From a checkpoint of a small segmentation model: encoder activation gelu.
Rows from block 7 of the encoder, named by matrix and row number. Rows with one number belong to one attention dimension. Each number is 128 + 32 x the weight over the matrix's rms, rounded and kept within 0 to 255. All counts start at 0.
# q: attention query (encoder.blocks.7.attn.q.weight, 128x128), inputs 0-127
# k: attention key (encoder.blocks.7.attn.k.weight, 128x128), inputs 0-127
q.7 [130  94 119  57 114  73 147  98 117 186 179 136  77 180 125 104 143 127  89 159 145  71 109 133 108 152 142  98 187 199 129  94 142  68 146  85  89 104  96 209 155 126 122 164 146 107 124  82  42 136 117 143  87 144 124 114 135  91 106 150 110 212 172 111 152  99  40 109 113 138 148 147 123 174 181 144 114 125 156 146 131 128 144  67 181 143  97 118 100 204 171 114 116 104  97 135 117 168 166 143 119 128 125 148 120 108 147  63 141 144 133 128 130  85 118  69 107 161 154  43 102  79  88 142 108 172 103 107]
k.7 [197 143 116 200 121 121  69 184 107  68 176 132 123 116 172 156 113 117 109 113 153 126 139 116 133  98 134 113 106 158 142 196 127  86  95  91  85  95  87  82 115 141 133 144 147 128 105 123 206 156  62  64  65 136 110 129 137 106 134 121  97 106  80 126 103 113 145 170 108 179  97 162 139 171  82 188 102  98 136 173 148 107  96 130  62 103  78 100 133 192 152 123 101 179  55 118 175 179 182 116  90 150 129 138 100 160  66 141 162 120 146 128 127  73 153 163 122 190 188 133  81 110 122 105 147  87 136 162]
q.8 [102 180 108 165 114 174 121 189  88 146 117 100 163 123 129 175 167 113 145 100  55 138 157  91 131 118 142  91 102 150 104 211 121  65  70 110 120 127  95  76 119  97 140  86 193 162 123 183 100  75 144 161 187 102 181 127 128 101  88 147 147 112 133 151 104 102 246 225 123 130 108  91  90  81  54 185 214 121 107 179 187 185  85 192 114 188 116 169 169 193 138  68 133 132 178 182  48 107  69 107  65 165 126 163 103 113  85  64  41 118 146 148 122 172 158 139 121 128 146 122 177 113 158 171 147  65 140 114]
k.8 [117 106 107 145 144 161 109 121 161 149 141  84 165  52  85  92 166  96 151 167 192 110 136 110 144 170 122 116 184 160 144  66 108  87 107 172 106 128 139  94 136 147  57 116 142 114 209 161 132 160  99 148 140  84 149 126 112 144 139 138 140 109 139 139  66 144 138  41 106 148 154  92  82  68 134 173 144 143 148  80 153 144 136 169 140  87 193 142 101 137  87 182 123  94  97  95 146 114 134 126 163 119  90  89  99 119 143  83  91 103 106 132 160  46 132  92  96 110 110 156 165  79 116 137  95 172 141 140]
q.9 [125 182 151 155  60 134 109 141 148  96 121 176  96 111 106 115  92 116 108  84  69  99 167 131 199  97 107 107 104 142 132 137 124 160 109 146 115 125 149  15 142  96  83 107 104 170 164 127 156 145 140 114 144  89 106 113 106 131 114 150 126 111 100 124 168 102 152 170  85 146 176 106 130 120  72 109 175 106  94 128 151 122 136 188  67 157 129 131  77 148  73 127 147 174 194 119 112 145  77 107 103 176 169 100 101 145 138 113  88  61  95 181 132 220 149 169 183  79 140 140 160 153 120 156 147  89 211 103]
k.9 [131  94  87 116 131 101 118  56  70 204  83 107 140 166 118 119 116 114 132 117  54 155 168 144 123 152 122 131 101 129 170 141 160 112 139 120 123 181 163 165 134  94  98 133 136  93 179 153 144 191 162 131 101 168 165 118 142 152  93 167 114 144  96 165 146  92 148 114 138 140 135 168 136 157 161 125 134 157 196 111 116 169 144  82 134 143 132 120 134 100 107 146 112 111 111 213 111 114 144  57 143 116 155 108 131 133 169  57 120 111  78 138 131 111 122 108 132 146 116 129  96  76 107 112 134 140 122 101]
q.10 [113 194 152 163  91 130 160 154 103 101 102  52 128 131 162 106 144  77 122 159 145 110 170 125 114 130 114 166  77 189 125 114 118 144 132 176  68 151 133 113 103  85 132 125 145 136 165  86 125 111  58 137 122 122 104 149 160 167 105 102 135 146 109 111 116 164 113 157 143  79 161  93 120 126  89 135 118 115 102  88 198 166  86 163  88 119 119 159 127 167 110 130 137 148 129  91  30 168 157 146 116 180 106 116 128 133 110 160 105 114 143 165  87 169 132 149 168 142 118 164 114 144 119 176 223 137 120 128]
k.10 [131 152 206 151 148  63 114 103 176 121 102  73  83  55  65 102 155 131 162 143 172 177 206 114 168  96  96 147 127 190 106 128 113  98  99  88 124 122 149 136 140 131  83 189  93 125 109 111 119 117 133 188 115 103 143 181  60 136 127 130 131 159  95 126 141 102 179 152 129 103  94 123 164 189  55 137 109 109 141 106 126 128 111 144 143  96 169 152 162 134  79 162 130 173 124 127  60  93 165 152 183 162 176 117 113 101 166 185  65 136  69 143 168 132  72 129 164  92  92 136 124  74  79 141 186 109 155 118]
q.11 [183 109 129  79 148 186  81  90 139 122 137 136 147 148 124 141 141 151 129 149 144 104 114 125 118 180 177  85 154 196 154  80 144  76 138  83 115 126 117 211 122 183  97  95 161  81 127  96  30 113  52 133 123 165 142 126 138 108 140 155 124 182 138 117 174 135  88 126 115 145 160  99 136 163 209 204 116 191 151 157 123 101 105 116 174 128 109 132  96 107 187  83  83  93 139 155 113 146 159 116  61 101 114 128 147 133 122 164 180 141  84 141 123 100 135  96  95 178  59 118 109  66  86 161  70  98 117 154]
k.11 [ 97 167  92 136 128 191 133 123  98 160 142 131 132 144 148 133  95 117 180 156 172 132 114 142 145  65 119 193 166  88 117 127 127 164  74 145 146 139 143 130 160 157 125 172 141 111 109  88 150  63  99 113  99 142 149 141 133 193  92 158 114  88 122  80 151 130 146 198  80 147 127 146  82 182  98 131 141 100  72 152 124 120  65 145 121  99  87  67 106 163  71 114 122 150 136  85 118 148 154 120  93 127 142 198  98 165  82 126 133 139 165 101 137 115 138 126 192  72 112 153 119 176 145 158 130 147  82  89]
q.12 [110 140 172  92 118 147 108 109 153 112 123 132 114 129 141 121 127 122 117 112 194 116 146 121 133 175 122  91 106 123  91  60 150 133 118 139 114 169 145 111 102 125 118 176  99 154 120 119 146 141 148 138 121 108  87 197  92 137 164 155  76 121 160 140 148 115 128  73 130 102 108 171 151  77 118 100 141 130 141  65  88 123 119  82 141  84 162 113  58 124 119 133 132 111 122 103 178 125 121 185 153 129 108 146 134  91 164 190  89 148 169 109 171 140  96 158 134  99 112 182 109  92 171 106 115 145 128  84]
k.12 [157 155 121 148 164 113 113 195 120  93 127 121 149 146 101 173 136 107  81 163  73 135 150 159 149 127 108 124 102 133 103 156 114 132 151  95 146 155  94 152  74 131 143  81  93 103  88 104 115 165 176 149 126 101 153 113 141 106 109 151  95 131 142 131 109 179  74 127 110 144 172  96 141 127  69  77 159 107 136 110 132  53  93 130 181 166  60 163 105 115 120 118 122 138 193 123 130 124 124  68 121  79 139 124 114 127 185 119 105 141  96 129 115 136 171  52 150 118 116 133 114 138 117 102 141 113 200  98]
q.13 [ 61 145 110 139 148 118 122  67 130 119 130 161 179 107 181 130 127 142 114 151 141 104 132 203 112 123  93 163 126  91 107 129 150 122 154 104 135 161 153 158 147  50 189 145 188  87 145 141  80 146 112 129 141 108 126 149  98 127 116  93 138 118 109 172 115 127 156 145  96 117 136  85 126 108  93 158 128 137  97 140 165 133 100 126 215  99 112 157  78 122 140  99 104 167 184 124 139 150  88 137  91 123 151  96 112 120 172 135 140 141 105 115 107 164 160 112 163 113 153 147 163 122 125 108 139 140 111 150]
k.13 [152 107 150 163 143 168 165 148 116 133  96  90 145  97 155 184 126 172 180 137  78  85 151 143 182 113  85 196  78  93 101  97 148 118 142  63  89 149 153 137 153 129 135 164 119 123 158 102  64 131 155 110 134  79 185  53 102 120 147  99 114 120 121 143  99 129 148  55 119 120 147  70 100 147 154 174 110  64 103 133 112 105 136  97 131 173  93 129 132  81 148 180 132 128 114 167 127 148 169 115 115 179 178 187 109 115  88 137 145 135 114 174 116 167 160 121  64 110  96  71 162 178 128 165 132  99 226 174]
q.14 [136 167 164 159  90 159 117 140 149 130  94 153 125  94  87 118 141 122 169 176 145 125 151 119 142  89 120 126 107  58 123 157 139 139  50 119 104 131 161 115 136 130 153 176 106 117 132 114 145 117 127 125  90 110 127 114 147 110 157 138 126 132 148 106 113 132 126 134 162 161 154 177 169 128 138 124 159 126 107 143 155 152 150 128 123 139 132 150 149 119  77 123 146  99 142 123  98 142 120 134  49  76 132 117 120 143 130 113 114 117 133 135  52 135 124 178  91 151 130 131 126 142 134 146 206 131 157 129]
k.14 [125 113 117 123 145 116 104  61 159  76  47 142 170 110 144  50 121 156 151 188 159 170 136  95  78 141 177  72 180  96 124 146 112 210 114 169 112 158 147  80 103  96 135 134 149 124 180 136 132 140 141 157 122  66 157 119  82 143 146 101 122  81 112  73  73 152 114 114 125 159 187 108 138 150 141 167  61 117 165 106  96 144 109 205 124  79 129 130  98  93 150 103 139 106 112 158 125 107 160 119 135 112 123 177 135 136  70 176 133  82 121  84  96 111 104 149 134 119 116 113 146  93 166 124 125 139 165  98]
q.15 [114  96  95  82 156 145 154 134 172  87 104 129 104  77  92  84  90 150 139 140 157 111 116 118 140 113 150 141 209 122 120 128 180 132 140 172 169 161 154 151 139 141 164 139 124 100 140 132 129 141 138 113  83 147  76 109 101 127 149 152 128 134 137  94 128  81 121  82 112 155 162 181  91 142 143 123 131  71 127  83  71 107 198 103 153 119 152 135 132 156 132 155 141  83  37  82 178 171 140 150 147 117 106 106 135 151  64 185  93 139 137 108 164 123 160  65 113 117  86  82 127 137 146  60 163 202 121 150]
k.15 [170  66 127 125  98  96 144  98 142  66 108 178 177 174 160 108 134 151 139 129 100 200 118 105 129 151 146 162 144 142 124 125  79 136 152 134 146 138 108 141 125 151 208 131  92  86 135 128 130 115 125 121  89 125 196  91 158 117 112  59 154 143 159 116 135 118  71 141 163 164 111 168 111 142 128 139 137 133  97 151 138  82 133 106 111  68 157 112 124  88 116 146 103 157 183 114 161  99 157 136 135 111  77 142 145 138 185  74 209 212 143 178 115  91 105 109 141 137 161 146 105 123  86 111 141 156 111 109]
q.16 [128  79 115  92 150 150 110  65 173 150 143 111  47 224  48 159 129 178 166 148 175 107 130  85 147 114  74 120 190 162 128 131 134 107 123 102 198 155 147 208 172 113 201 141 123 145 142  71 112  79 139 170 116  75 118 146 128 118 128  96  70 149 142 148 190 118  95  52 141 114 140 208 186 104 197  74  71 126 120 124  69 111 189 159 138  40  95 115  55  76  99 158 174 168 113 114 188 164 156 126 142  99 131 106  78 155 141 110 141 195  74  86 160 106 134 105 104 136 151  72 123 150 130 101 111 146 119 109]
k.16 [104 112  78 119  85  92  78 145 120 112 124 175  89 136 182 158  83 150  94 159 150 175  95 144  76  88 153 146 158 127 151 144  80 141  91 139  98 145  40 170 105 134 177 110 107 172 114 128 103  68 149  71 123 106 142 169 109 137 115 138  70 113  92 178  96  90  99 135 137 156 102 206 103  88  80 139  97  89 108  97 137 197 123 123 101 166 107 165 142 147 117  85 157 142 135  32  84 128 132 106 132  81 141 183 109 136  92 147 134 143 168 155 174 113 119 155 155 120 166 134 167 133 143 113 163 111 185  96]
q.17 [145 121 121 124 155 145 141 116 104 155 177 145 130 160 141 132 150 138 160  98 102 176 154 149 100 131 120 113 101 111 119 137 152 125 126 141 119 124 131 144 104 158 116 119 164 144 126 122  87 162  83  87 133 116 137 101  98 105 110 112 142 170 110 185 125 142  94 104 150 104 105 134 137 149 129 159  74 144  99 126 138 119  85 153 170 119 145 118 128 145 140  91  92  94 109 189 133 145 139  93 151 114 133 150 156 125 108 108 143 128 156 127 122 117 138 106 115 124 141 118 151 146 136 154 129 157 158 121]
k.17 [139 158 215 155 121 150 151 107 115 123 143 115  85 139 174 134  84 106  91 163 125 120 200 110 189 179 153 105 187 139  71 153  69 174 119 136  62 120  87 158 148 164 140 130  78 110 122 112 166 128 144 116 163 104 147 103 104 117 158 143  86 142 125 114  99 134 140 125 135  85 102 157 183 137 101 116 140  92 148  93 110 132 154 141 166 141 126 122 111 114  82 153 124 160  96 148 140 153 129  74  79  93 186 105 123 129 141 123 121 101 151 137 107 130  76 147 121 169 169  83  96 129 119 167  88 126  94  65]
q.18 [176 165 163 179 123 145  88 125  96 116 122 116 169 110 170 103 130 101 145 171  55 114 138 156 129  79 137  80 110 140  97 198 103 156 100 145 116 135  89  65 115 125 136 165 130  93 132 159 137  74  62  97 154  81 141 132 190 167 125 161 105  93  99 122 109  72 177 221  86 124 187 100 116 119  91 136 173 148 129 136 204 119  86 152 117 153 138 128 123  81 107  94  98 135 114 114 109 134 112 178 139 105 165 184 100 171 146 147 127  75 139 135  79 203 120 150 157 117 110  97 140 104 189 106 218 102 134 146]
k.18 [127 103 144 129  86 165  93  92 129 150 117  93 144 141  93 125  92 137 154 123 120  81  68 173 128 128 105 143 144 144 124  90  97 143 108 129 182 170  80 125 182 113 159 105 150 109 147 157 155 149  95 184  95 133  98 110 183 163 139  36  86 141 134 139 145 103 138 163 109  81  85  94 125 138 156 137 122 240 108 149 128 151 143 111 142 122 156 109 124 108  81 162 177 100 114 144 147  35 127 125 163 142 138  46 133 112 107 164 138  97  88 115 111  89 132  95 102 144  97 129  74 134 147 155 118 188 123 130]
q.19 [111 162 136 145  96 125 129 105 192  71 102 199  93  94 131 137 121 101  98 108 170 170 152  79 152 141 159 139 116 145 119 105 135 135 136 159 162 161  81  87 125 119 100 151  65 122 104 129 198 125 187 142 140 153  77 135 156 167 129 175  19 110 145 106 154 125 170  51 124 167 155 115 107 167 139  55 115  87 103  32  91  88 163 118  79 100 139 184  49 122  81 186 130 100  71  73  95 118 186 180 147 169 114 110 117 130  72 159 103 146  88  97 149 129 148 164 145 125 155 162 154 153  80 142 135 119 146  79]
k.19 [136 147 140 105 163  78 145 139  86 145 135 143 136 197 149 122  99  94 168  78 134  95 101 106 148 131 175  96  98 178 142 134 115 117 137 142 206 109 102 192 116 100 108 102 128 153 115 161   5 115  58 119  96 165 160 200 135 112 157  93 151 197 178  95  80 120 135 159 183 177 156 108 160 136  83  98 154 172 124 151  91  94  54 103 155 145 126  60 137 120  93 114 133 116 152 154  81 173 156 166 134 118 124 147 115 106 166  93 171 145 118  80 164 137 108  62 171 163  72 193  68 145 100 121 130 167 152  60]
q.20 [106 167 140 122 116 132 104 111 140 111  81 104 106 101 117 100 151 110 182 107 175 123 121 117 133 124 130 143  65 142 146 158 149 163 101 182 177 157 133 123 125  97 105 108  82 103  91  69 190 147 171 130 168 170 161 114 145 165  71 128  83 102 115 128  99 206 124  90 148 102 112 164 146  80  77  93 131 116 130  93  92 119  90 104  64 128 128 160 193 115 120 144 109  99  52 109 134 138 107 156 181  62  26  79 159 145 167  95 157 139 150 138 117 126 153 167 124 112 133 131 133 146 156 163 114 111 118 123]
k.20 [134 168 166 147 138 149 106 158  91 132 152 141 164 151  85  70 137 133 124 159 122 127 153 121  97 172  89  84  67 167 157 177 122 124 112 165 122 115 133 110  95 100 156 135 122 192 143 107 131  92 146 136 138 126  60 221  84 105 161 135 141 125 111 145 164 172 123 101  75 137 181 148 173 142 111  85 185 138 153 118  93 113 223 162 158 137 164 118 155 123 108 180 120 133 141 128  84 115  97 191 148 138  88  75 131 138 143 115  77 109 174 147  63 171 107 172 146 157 174 149 105 107 158  97 152 106 205 135]
q.21 [123 121  68  98 142 115  99  59 131 131 163  88 115 206 139 168 101 151 180  92 132 149  73 137  89 121 150 158 202 105 137 103 115 117 136 144 136  93 178 188 122 160 147 109 125 130 124 123 125 171 130 109 134 144 139 118 181 181 110 137 170 129 156 123 150 140 154  79 150 100 105 172 115 108 160 149 117 131 148 222 161 119 160 111 134 144  77 120 133 182 184 143 126  85 110 172 146 152  90 118 138 106 131  88 106 112  90 112 121 211 129 100 188 111  72  89  85 122  99  88  85 161 178 150 198 163 120 148]
k.21 [122 179 159 126  96  69 146 114 127 132 162 186 101  92 124 117 164 153 112 181 122  92 146  98 144 147 110 100 122 234 162  82 169 115 160 149 113 156 103  99  69 148 182 168 145 113 125 108 114 167 155 167  94 140 110 105 132  47 145 131 125 193 155  88  92 130  72 103 144 106 149 128  81  92  89 213 106 129 152 146 144 156 138 125  90 133 125 180 162 116 106 191  95 174 148 139 104 190 116 140 153 107 149  85 151 141 139 112 136  84 202 151  86 138 109 178 140 132 146 167 174 158 152  86  96 140  83  87]
q.22 [153 117 152 160 104 102 141 116 145  84 135  89 108 137 122 104 153 111 111 107 187 147 137 168  85 164  94 131 100 204  71  74 134 135  98 149 160 159 163 141 116 121 155 139 121 113  96 109 169 110 180 129  86 119  45 210 109 101 101 124  47 173 109 150 129 140 134 100 161 124 102 159 179 107 157  97 136 116 184  64 113 149 142 151 149 103  93 156 106 117 118 131 176 115 161  98 169  69 108 120 138  59 160 154  87 135 194 143 141 122 158 134 149 138 118 171 153  93 189 109  85 135 118  90 148 152  88 113]
k.22 [ 89 119 149 136 140 154 153 168 101 135 100 147 138 203 158 161 117 155 112 133 136 132 107 108 131 140  61  66 151 125 176 189 114 117 110 160 133 122  95  99  75 203 191 114 112 126 140 112  91  91 162 145 168 165 129 180 142 107 207 105 147 132 140 158 137 141 115 121 144 111 153 155 155 136 104 145 101  92 120  98  46  91  97  96 134 103 143 138 136 125 143 127 147 121 161 113  74  75 196 112  91 114 147 160 172 105 144 117 170 172 129 113  77 117 180  80  92 129  71 119  84 148 130  78 115  59 160 127]
q.23 [139 127 152 159 157  91  98 144  93 175 118  70 134 105 107 123 116 124  88 172 104  62 170  87 141 143 155  54  81 186  90 107 154 104 162 109  86 123 103 101 133 103  99 125 135 135 102 185  82 119 111 111 130 144 154 134 177 160 109 124 112 121 103 147 157 134  94  91 137 128 155  89 117 136  96 146 125  40 123 118 184 155  67 121 120 150 149 140 133 145 127 122 120 136 170  96 110 139 101 132 131 160 110 166 159 139 155 149 120 103 137 154  80 159 151 178 140 145 130 120 128 102 165 139 173 169 156  84]
k.23 [ 83 132 160 165  99 109 120 137 116 124 184  94 186 125  98 133 145 108 130 165  71 150 134 109  88 141 148 141 116 122 134  51  94 126  45 120 196 171 153 128 119 124 122  89  66  92  95 117 172 189 124  80 100  84 131 152 127 166 158 126  97  96 139 141 143 100 115 162  79  81 108  90 159 131 147 161 158 181 105 119 109 136 153 107 135 104 128 144 138 174 105 156 117 199  91 163 114 126  79 145 187 123 103 149 162  84 123 151 168 141  84  66 167 121 147 153 138 131 118 102 171 134 126 105 178  79  82 108]
q.24 [110 104  99 148 145  80 111 120 144 132 121 221 125  85  86  95 160 164 152 119 143 136 118 122 161  93 104 169 118 101 165 130 124 159 103 162 144 168 108 146 112 106 114 153 132  74  96 133 190 105 129  98 138 130 147 137  50 111 145 154 144  87 120 114  55 134 117 148 115 163 127  96 128 163 109  75 114 145 109 146  94 139 129 169 115 137 155 156 140 166 151 122 107 154 121  68 128 165  46 164 105 132  68  85 128 170 125  96  85 100 144 201 122 111 187 128 109 147 134 163 153 115 140 131 111 105 123 126]
k.24 [159 153 144 183  65 176 113 107 216  88 152 119 146  71 186  90 100  67 121  74 124 138 154  83 119  87 170 139 114  91 115 149  80 145 163 140 117 177  95  95 111 115 146 121 133 155 142 214 158 101 174 122 166  68 134 137 108 124 123 163 171 124  73 122 100  94 142 155 154 148 145 122  49 124  31  80 173  81 120  74 155 138 134 160 134 172 139 131 132 105 129 153  80  75 162 115 139 110 110 159 137 159 106  82 161 135  84 103  98 192 114  85  95 209 128 110 168  79 174 127 131 135  84  99 117 120  98 130]
q.25 [113 117 189 145 150  59  62 103 161 180 139 149 121 108 118 137 145 108 138 161 115 103 145  48 181 164 171 107  98 207  93  96 143 120 128 157 107 117 152 118 159 119 127 170 121 148 103 126 160 131 120 152 112 151  90 130 137 155 139 154 116  99 136  88  89 110  82  97 165 129 146 139 161 123 138  97 137 132 173 116 110 135 160 152 123  74 162 148 113 149  92 146 139 135  88  74 142 146 124 164 126 109 135 147 115 135 144 135 123 148 152 134 162 134 121 176 163 108 114 147 134 101 164  77 149  93 169  88]
k.25 [104 163 113 123  94 138 134 145 119 128  92 131 123 147  82 120  97 173 108 141  88 145  62 116 109 108 203 154 142 145 142 110 101 118 141 128 127 175 126 131 120 157 110 149 114  98 111 184 132 142 144 110  84  63  77 170 171  98 110 108 128 118  98 125 178 116 104 175  97 130 119 155 155 142  79 154 160 165  83 148 148 139 119 149  78 129  96 152 113 115 184 132 158 181 157 171 133  99  57 122 190 157  82  58  73 164 155  95 125 172  92 133 185 130 165 130 132 126 134  60 113 125 110 115 174 139 131 152]
q.26 [118 137 110 164 114 178 100 161 126 130 135 101 149 131 124 142 152 120 127  83 142 155  97 139  82 157  95  89  77 138 111 156 110 130 126 103 162 176 100  64 105 162 186 141 150 120 159 125 179 110 170 100 136 166 143 190  97 110 158  87 175 152 113 139 103 160 111 128 162 104 130 123  92 105 127 150 189 125 128 134 147 188  72 114 157 152 147  97 149 102 130  86 105 107 126 174  85 126 119  88 109 144 102 134 162 134 165 174  92 122 181  98 121 124  71 126 147 136 131 166  81 135 101 152 114 132 121 120]
k.26 [ 98 166  98 120 164 162 144 106 151 203 116 175 146 125  88 136 200 102 143 168  95 113 150 160 185 113 105 112 149 117  94 143 102 154 110 159 188 122 126 113 143 210 170  79 162 158 100  87 160 132 147 168 197 123 157 177 115 145 134 136 133 106 158 115 101 155 134 147 112  87  72 163 151 137 123 115 117 140  94 150 136  93 111  92 129 163 183 180  94 164 137 165 161  98 130  93 153  94  72  90  84  74 152  97 127 117 105 145  99 146 142 108 142 123 107 144 150  91 123 128 111 144  93  87 114 122 154 125]
q.27 [129  49 135  42 180 202 138  88  80 179 200  75 120 190 130 160 104  70 118 135 143 130 111 109 114 144 211 136 162  94 155 145 143  79 154 158 100  56 107 176 131 128 117 123 138  97 136  77  84  19 123 152 126  94 132 163 186 116  75 143  88 130 147 165 194 162 190 141 142 140  95 110 206 119 115 171 143 198 131 170 132 102 159 113 108 130  75 105 147 172 165 155 102  97 101 172 154 144 133 123 130 134 165 173 109 135 111  48 184  99  58 106 160 123 190 149 102 158 133  99 137 164 156 168 119 194 159 129]
k.27 [166  76 129  84  89 110 174 170 101 154 155 168 120 125 185 116 111 176 157 116 185 142 166  98 113  60  83 117 142 147 137  78 133 206 107 166 151  98 132 158 204  62 118  94 111 155 157 133 176 119 134  96 116 116 114  81 185 140 167 139  91 150 165 130  93 133  88 105 159 102 104 140 103 135 146 172 173 131 140  76 199 101 144 105 175 115  85  82 132 171  57  98 121 134 103 213 149 167 148 148  97 117  79  70 185 168 117 154 142 162 166 154 118 115 124  95  68 151  94 107 127  44 155 143  78 146  89 171]
q.28 [171  34  56  22 158 171 148 110  71 129 153 128  99 191 135 106  73 148 179 120 160 141  65 157  92 153 116 139 228 143 130  81 134 117  75 110 108  97 103 254 142 205 124 105 142 105 120  69  74 142 140 127 129 115  99  62  89  82 195 175 138 167 160 152 180  88 105 100 118 150 119 135 166 113 218 163 111 168 135 104  46 116 167  40 154  99  45  42 126 146 205 136 126 117 101 120 221 145 149  74 106 105 180 195 144 101 137 129 163 178 172 132 136  70 161 101  92 161 115  61  90 118 125  42  82 222  70 175]
k.28 [ 98 130 148 126 112 146  78 135  77  52 157  69  86 144 166 161 113 146 137 121 152 146 146 130 133 130  93 155 152 126 171 150 104 144 104 120 133 120  58 110 169 126 156 113 139  94  55  88 148 119 142 135 167 176 106 117 144 157 120 118 152 150 148  73 172  76  32 110 101 111 193 175 134 102 121 120 165  93 104 155 144 135 123 174 150 125 147 157 121  64 137 123  82 169 169  99 151 141 163 101 104  60 207 159 112 198 141 150 171  87 167 105  94 102 135  98 161 139 143 162 153 106 127  76  52   0 123 174]
q.29 [114 193 110 160 126 175 150 151 134  73 144 138 123 132 156 155 142 111 137 101  38 134 111 138 157 114 126 154 120  74 106 108  87 128  93 150 151 124 102  91  96 112 165  61 143 123 115 130 119 144 100 114 161 151 158 145 116  68 107 130 130 115 108 118 104 147 156 167 103 137 141  97  68 102  45 134 154 112 119 162 200 135  64  88 131 204 131 128 120 171 142 125  90  94 131 148  81  95  81  78 101 146 119 127 136 140 109  79 129 131 114 136  78 136 123 133 151  75 150 107 162 142 102 171 114 121 164 120]
k.29 [153 146  95 167  69 104 132  88 140 176 141 103 138 174 179  95 131  92 194 122 131 110  85 157 125 149  73 172 108 141 154 131 149 128 126 141 177 126 130 110 177 117 117 170 107 126 141 125 107 174  85 118 101 167 113 124 145 142 154 158 142 134 150 106 127 137 170 114 102 133 123  87  69 175 130 115 189 107 180 152 113 141 185 115 145  80 165 133 134 140 120 129 159 105  92 163 107 128 141  94 125  87 154 115  90 119 155 108 101  78 184 123 143 138 140 124 103 150 167 123  76 157 156  86 145 124 137  83]
q.30 [147 113  68  97 138 143 124 125 130 100 149 130 115 168 157  78 153  79 121 102 143 109 107 136 128 154 122 141 128 135 193 133 158 142 166 119 168 136 116 155 113 101 115  92 126 121 177 102 130 137  69 119 113 142 132 131 200  95 128 158 159  80 108  91 126 137 127 114 114 140 139 156 102 137 163 116 104  94 140 141  70  90 138 118 111  87  97 132 123 112 116 165 128 108 128 146 147 166 176 133 195 154 133 109 132 130 124 180 149 134 102 144 153  91 180 129 137 100 114 152 134 131 141 101  81 132 122 142]
k.30 [126 165 140 125 122 118 179 104  95 125 132 164 115 160 112 158  59 114 140 111 135 114 148 132 173 149  85 198  84 124 124 118 169  75 111  81 199  98 114 156 111 120 135 154 103 195  83 132 152  54 140 129 126 137  99 119 134 122 121 141 119 132 119 202 163 171 102 152 156 134 116 139 152 182 150 138 114  74  94 138 147 159 159 173 103 152 141 137 124  91  85 158 126 148 100 136  83 142 132 132 120 134 135 151 165 143  78 123 114 107 113 153  89 133 116 175 138 185 183 153  97 101  93 110 109  85  51 135]
q.31 [112 135  81  87 154 124  96  68 150 138 120 156 109 139 113 108  90 143 192 106 166 124  99 139 127 170  86 158 198  69 157 125 156 150 169 136 158 184 165 124 138 153 161 144 129 154 118 116 103 159 107 148 142 127 134 112 169 154 131 105 106  77 138 150 149  98 119  38 123 140 171 154  92 103 109 125 129 112 103 158  86  96 114  89 110  76  93 150  61  81 151 175 129 157 117 136 144 110 147 123 104 100 126  90 150 182  98 146 164 151 120  94 149 106 113  67 148 141 132 103 119 119 134  63 163  98 129 134]
k.31 [160 190 113 164 132  94 179 147  98 108 104 122 226  74 131 149 100 164 112 148 116 113 164 143  98 180 127 134 117 193 124  78 108 115 100 127 158  86  82 104 138 107 127 166 102  81 148 127 110 137 177 137 134 175 131 132  78 152  94 105 157 178 160 110 113  91 123 126  99  82 107 153 158 102 105  54 149  75 129 124 150 120 123 166  84 129  97 130 141  83  84 115 171 149 179 128  98 195 100 122 126  84 159 146  99 182 110 159 152 120 126 137 112  95 157 154 129 107 147 152 126 157 163 131 141 147 138 100]
q.32 [172 168  61  90 151 148  90 116 112 134 122  92 146  81 127  94 103 116 113 112 208 108  67 152 103 138  81 177 141 174 137 135 117  86 110 104  76 208  53 156 124  78 143 150 154  95 190 152 153 212  61 118 180  76 123 111  71 157 104 142 126  77 132 107  90 144  83 142 170  51 100 111  69 112  74 136 181  90 155 194 102 146 139 121 147 198  58 104 117 108 140  85 140 102 136  56 152 137 171 115 117  79 138 106  97 205  87 152 158 243  96 136 166 133 144 190 181 161 101  79 175  85 156  89 194 135 149 175]
k.32 [162 216 152 156 141 171  85  92 166 175   0 112 136  85 145 154 132  89  93 173 121  69 123 130 228 171  94 124 107 124 110 217  99 149 133 168 156 175 132 120  82 102 129 124 160 151 156 101 137 117  70 202 143 149 148 157 107 169  94 148 141 114 145  77 130 154 159 134  90 121 167 181  88 179 167 160 107 107  46 116  62 117 150  88 120 143 150 107 112 105 130 108 103 110 119  95 164 129 117 140  72 129 144 172  93  95  81 115  95  76 111 152 116 131 114  92 127 146 134 147 156 148 161 144 159 144 107 140]
q.33 [ 84 113  77 125 101 131 138 113 150 124 116 100 100 145 130 141 125 143 144 129 106  66 107 138 145 165 138  90 161 141 110 113 125 149 127 112 115  70 138 161 123  58  61 131 115 139 102 125  91 124 140 157 112 140 127 138 151 117 158 148  96 153 134  72 184 131 114 131 109 146 102 125  91 135 136 148 162 107 119 119 133 148 106 115 114 140 115 168 132 179 153 126 178  94 121 121 125 140  86 148 170  63  73 118 132 112 104 104 166 139 107 131  74 161 169 118 123 102 170 163 139 146 121  80 135  71 129  97]
k.33 [145 125 113 126 189 136  97  96 130 154 136 143  82 127 110 125 142  95 107 124 143 139  73 114 106 124 133 124 150  70 106 113 140 148 147 171 101 130 142 111 110 121 124  96 123 156  99 114 136 140  88 124 154 129 168 163  80 192 122 121 137 102 107 145 142 178 151 127 171  95 162 151 153  85  95 120 129 144 144  84  92 117 114 132 174 103 113 123 132 176 128 112 110 133 133  95 159 126 110 126 104 145 125 130 160  55 132 104 152 152 113 128 131  69 127 144 115 162  82  90 128  99 133  99 158 161  89 144]